Rows from block 11, named by matrix and row number. Each number is 128 + 24 x the weight over its row's rms, rounded and kept within 0 to 255. All counts start at 0. Numbers have three digits each. After the name is the row's rms in percent of the matrix's.
# conv: 3x3 conv (model.decb.1.0.conv.weight, 64x128x3x3), inputs 0-7, a 3x3 kernel for each
conv.0 099:106127134138111119139119133114100101120114094110124097132124119128124118119124131090127145124115158142143153126120074137126092143144123112135159124139138127145145110108128118154169112157183090100104121103089144098084
conv.1 103:157151118111136161107098133143130108147153143115141158150157154131152161110124137152178170148167158137117094132136131097110140082088118107128128069094143078058133129156138166203165113177180123120112103088113110121138
conv.2 100:128115147119133163163153127137142077133137120101119133135143150125126142106121138121138162091112151112109107115110102110103100129110108144174175107138164085097125151105130078078146079112149100063113062058109102112136
conv.3 106:145138144179162147148176167128135117128143169132132168139102116132090082119099101107125168170144118178163103105116141100104117124102080170137114151159126123136143136183178152255196126191154121103117126120131100129148
conv.4 103:167135128127125109099146129096121122136113112133111090128151158114134140110111112113125135123133143095112152103131148093149154130166144157135116150174149150167164120098128115086121132117111169160126127128153103126123
conv.5 110:106102133124123135121126143166171154153173156113128131128114119136117121134121138148123138182128116168126121110106132135113110150124130128120155134149167119129139122125130097131131084132119125114141104146167133183140
conv.6 101:135132115118142144107125145132123129129142131157162129130114139130117127128121119123147157095124140099114117144134141110131148111124125142145141152151142137142143104127143096125135079129142125148135127144148130138127
conv.7 096:146098108162139117142135098108113112112124096084117109086080082090035065127100115122143128119156141135135120135120118132126112153148120160134132123140147108144153120172163169173112138179154160134079126111110112111126
conv.8 094:136146120133127092157150131132136129127122111164158115136134132159153154153150152119153130143148136157148128158142139132130137109121167142131097129104128131096133118141140110127157084120157098099114088101140119109127
conv.9 102:159169134151149108122143106116073112098067096130100113134127121140134124136138130106124129101135139150164139116127122121122109135131125148122126156160162129123127157161142122111111110082101115118107118101112117117125
conv.10 093:116102144129119129142140131127143112133157127138174141060032070086068098100095108100132160125133139118095107160133106160152117145150125135159136116124122100103119155169155136141125135137124124101087098108103114102123
conv.11 101:165158126132146136145146129136148152107123115108106136111124120103102123135121122118185177149155134147140113138116104101090100106099115134115108154133097140138132123126144141147136145159144159158135117091097110077089
conv.12 106:139116077129109101139112119155140120163151130162199181126123125119114108133117111129159158086145156116128149129139144131140145148160154142095107116117142088117158126136144102085136116077133104100095113088071109112120
conv.13 100:138133130123130175098141162128118106119130102133112109125119111140111115135121117116141123123153145166176165116131111127158117118136122106095088135087086153121075084103134117091126102084135119157097148163103133171135
conv.14 099:125105104100079115117095148135123128119091078126089076128140135131141124128129122138121104132142143109124147114143159101110133118101120113095103140126110127171154125106110120114119115118141143102109106079088105132129
conv.15 095:120117132146187183142193166124106113129127147130132166129126119122121107117129124110122117136158130143168165174175140180168120127116098140119113158130096148160122112115124148186173146231178123135131166160131175136101
conv.16 105:134125141131137138102132147131108102123097119133106126126138141144141133147134128102127145123147141135148149129140128130126126144141137170150143171164161166183129112112121092099144091106149126129117152145118118154133
conv.17 100:121100098135100082132119100126145142113117126122101118131123122133146126136151131139176183162193180118150145143161170140135130113103104124140132102088110108108120158126079105056056102058075116109128139153148158144120
conv.18 096:127120132121127154148121129168148120159175152125145140149147151156165160176171154129135156109119122102121110136145134112132132143143129130130133140121143147129114138161146141146127134121124138113117129081103089098110
conv.19 092:162156153151168147103119139120140139109125128110125130129130117142144118144145135121125130128139148123144149124152151136166149111137111097106116116114116144139110131131104138132116138140122111107120119134123143152125
conv.20 099:119105110098116129109153169139134132136128124138134136115134131133124112158147123126145139110106105131121127138153130163179150168187157165109102147153149142159149122135128111145142133128145117116114110119122105092106
conv.21 103:078088091147119108175167167116117132132069091130109083150145119098101125107118121112132138074128162106100122151157139117131132113107096148118102155118091119142143130126165106096144141106079096126119125102122195120067
conv.22 102:111123125119143153130150106134116100131096079120095119141133142140138134121118138135150143127150166149142138098100128098076113104086119085107123112111129104093139125114137087091126108135146132088108117069117143106129
conv.23 100:133137130158149128155163167152130106137121105128134118110113119098106105113109107121121118120117120074094133113121117103139137111154161126118104091117139138151148136131124115120099110106114105170161114161137156130111
conv.24 104:116127147120107130134086136147148119136141114116129111139111108125089108127088100096089117071098162133164177094099099104123127126145137126159180118154150107107106128089128121114176111133168124154163146183126143150134
conv.25 093:107120118122113133144133159140125122122106104117106101134140130138164158135148139157134114145164124144137117135127136072065103091066101139136135118118131098095123147130120157158172160144134096124142132107131121111112
conv.26 097:120111123082110118098151133128112105101108112091104123133121116094101109095097107107068115070063138124137130134128122112089092081056088133144155117121157107112132142094088101069101092110127140130097136073081130076099
conv.27 096:116088104126126139121138142112115137136141124133126104106110107069070073092093104115140136095125126141127152099122136136169167110122125122102105121091116119117140143133124141089083132111126143103087102062065114109123
conv.28 091:099121122091090130093080146131130127132137124133129123151132118123129115129135135136138148086108151079101135140143115110083109092092116105129145111127137079122152130134141136140134106127138115148163100163178104119162
conv.29 096:176138142166135117116113111123113108133124111153119123135129120133111110121110121139154145149140126153128098158139127128117119116111121118095078109108097128120105140150123128148120134132136130137132112141171111138124
conv.30 109:135162144150147139155146139152139129162153122129140142136143135125130131142130126116130127132111118138110120135133139133126138123123136102106125106108131125129134123139123140121110118117125145123132134115141110138149
conv.31 102:101096141103131172133150144145139135117131162097121142141132139139118130125112124104116120133116097135123125127125111100081106094091130086097145108108129151112102125127115117120109116121110153147140117139153087122151
conv.32 105:131142139109139145117132147124120113137113098145110107132135153112109132116136149115129159094105142101125157137124094129123094105114103123131129148124111162131107139135129140159141127158120101120132100141151132166146
conv.33 100:101116162087100149092094146143123099120118112121121110121129135108131123122120102120108136105108130137126115090073109103111118114121124103119138112150152135133124169131106100097129098125136070095120088091114127151149
conv.34 105:130142139136131126137122116139155131136169150121129130152142128147141138127119134152140120139124106125120135138156149142139134144113104132128144120114133101108135147142139142117115115102110122116130119120127118114123
conv.35 100:135106120163141108155146131130136121113133117133143102130101105117100107109099115129119153135120147107108136128126125132130125129146140151160143145128137110085125115136147144111094133128095156121124148126096146142103
conv.36 094:142136141130102160146087113131113120104098136095116166132145145148133142154136136134147142143149142161124090132149130126129140100086129133104126159120119156168110141133137154168131159172100142105126117127166105158152
conv.37 098:113102139107120144129135133154160106158161131123136163151154134160149129161153154133113125129104112145128127117128108121093118118087098124146140102131169130116128153155121152165119154130110143112103128143113124157138
conv.38 100:157145133134124129106129138155137119174162135142141130132156153149148139125119113138140137097087134095094113131114105105095101105112118119134148094115149076069112136128124146152143115122125115119125103133126129158166
conv.39 099:144142138126146153112135152113104108120108109124140135133119117131107119118103120096086146112119143130150136127148124109118118123110102137158133153164157141177152103157181106120149137073105135148145128162151119146125
conv.40 099:151122104144137147100108157122127113138133135140138154164167143176178132180169126103118133115128128134136122119111107125115122122103110109124142125126110151141101118139152139155152116138123115150150132157140158166100
conv.41 098:111126115139122105124122130095116121095094088137102088121112120117107101134120107094057101129113088132129132132130122141157114130147116110149180082090116112106111110129136092144123114130124117104124157139127137126117
conv.42 099:118117122110106130092098124148163148148158129123123113137138134116113122112118122121142136113094105117094111113132141087118138095089111080095120100096094124124130135134134150138138169155121134145170139142161139108127
conv.43 107:156130126142171152102170179157140138129117125099100132114099097109095091106115120134146148136141133121132138128138133125152140147134123114119122117116127125140142135140129132085106091112127119128144087087130120108112
conv.44 102:112119142133149141161165150143144139140152156146144138127128128135139131130142126149137124142118105109107117131137126124132135121134141110124112114128120140115102134129106134108100124110103145134110133141149126145152
conv.45 104:117113123112102096103115086144123127146113142142111137132122120124100101126108124110129150124149139103153152122123129154188154161181142129115127130108129159114108076158166082170167135182139104126148077116128077110145
conv.46 103:073075125036056132123093104131107117133093092145104100136141133128121114122103116104109129101123146125135151107081087119072063132102090107115134125149157133153156100090107113117139121120128146149141126130139104106136
conv.47 093:147126074140122135151139152135121107142127102144146122140140135137124132127119129141119128149136114124145116150120101110116138124116135136122137115133158124143125124131109114137162101139181113108149082087112103098105
conv.48 102:127125122128111126123100127111062088103078095136121109136149141118135138098097110132111139104073103111085111088067100101088100119107115122139125136165129123165138095108137121137162125164166129123114141139088122135108
conv.49 095:103106112102095117134134138107130142105143151103153156117117117118109117128120140101116114114087104135124126117108102100070077126113118115111080129157125123155140128146139113135151115120128139128125142132116139126105
conv.50 094:150132102131142125102123134144143135135156144128127103148137160126128138133128134145146124122118123120116127091089114115144138130134129122125131154148134110148134099146176118145171125124138103137134105118120119125128
conv.51 097:116097115094061110098102123145148128137127115135135130110127121111126129118127130104129146113114117121104124132115136105101131117117121146116100167132103143129108132145117113128134115116132096145191116118147151132134
conv.52 103:116129127119138139149154128160154131119135147103136137137113101119115114119142151133125116117107134115122144155119122142120112129127112133132136129109120108126127131133143116099140115091139149125105118125140120134148
conv.53 096:139126121152133134122099097128128120170174139131147113113106100134098081134112103138128133099124143105114131084095121118103123108100115120113104116120113111123121143140139151161123126162113144114079128119097133137126
conv.54 099:092116144102143157110137151134143132123115130107090124142141139134135132145155137126124127129125122105102111140139114119132119117107106083100123084067093117088068145150157143175166145164147120125121127101110140096085
conv.55 107:154149128130137144141132124144145149121110118137114099134134130121125138096124139100111111081105123106112114099077089057042066096096106110133135083134163080111137133102100114072107089089120107113122052080113108140128
conv.56 100:173157114144137143092103140141137140140138142130124138122119120138146136142142135134148127139141120127138145167148121150137127126121126123130135132108108105077082110103129116137181101136178137096096127103119138145134
conv.57 099:132105103138125122142124103133120109111109113104105113133140124121131135113119125131132114126111106121109121145126128123096114115106122152118102133099104107105116134130138149151168154168167094113151118132141143135154
conv.58 102:123130139104108147137111115119079094101095117115131128138140131131123119125119115122172163131166143139121146126115133123112128110114123116129142123112105151110110102091113103097109135153145103128130140156122176166122
conv.59 100:137147135131116153122108130128111110096091125108120130145165160149161160119124128098114139142117092142136133151160086122162184121123148110109114112118113133137111139148157119144162131134134042077183083118159146129124
conv.60 097:147138115146128106134147127126131134127127123113103120142130110145135114140121112109143143142155137128120111089068114095048078127102095098071094114083123136131146119135134135114105118109121127109122104082109109123132
conv.61 102:137111091104104156098110176152167170147170167118143145106095097110095114143121130143127116160152139149146127128113114116108117129121124131148152112145147133150130115167153116147129139131143082078100067080101089145146
conv.62 097:146128099163127091147136121121145139122133118136125118117084110100075098106080099149106127135083083142109106151136122130144141141154137102127108107116097135117110141138090112173154092145169136173174148130129122115137
conv.63 102:148148157160160145156139113136127155137164164127169149139117109117100117115111123124175180140167166129114129124114114117110119121128130147161120125177164117153177104133161143123139143126114131145110134144119123132108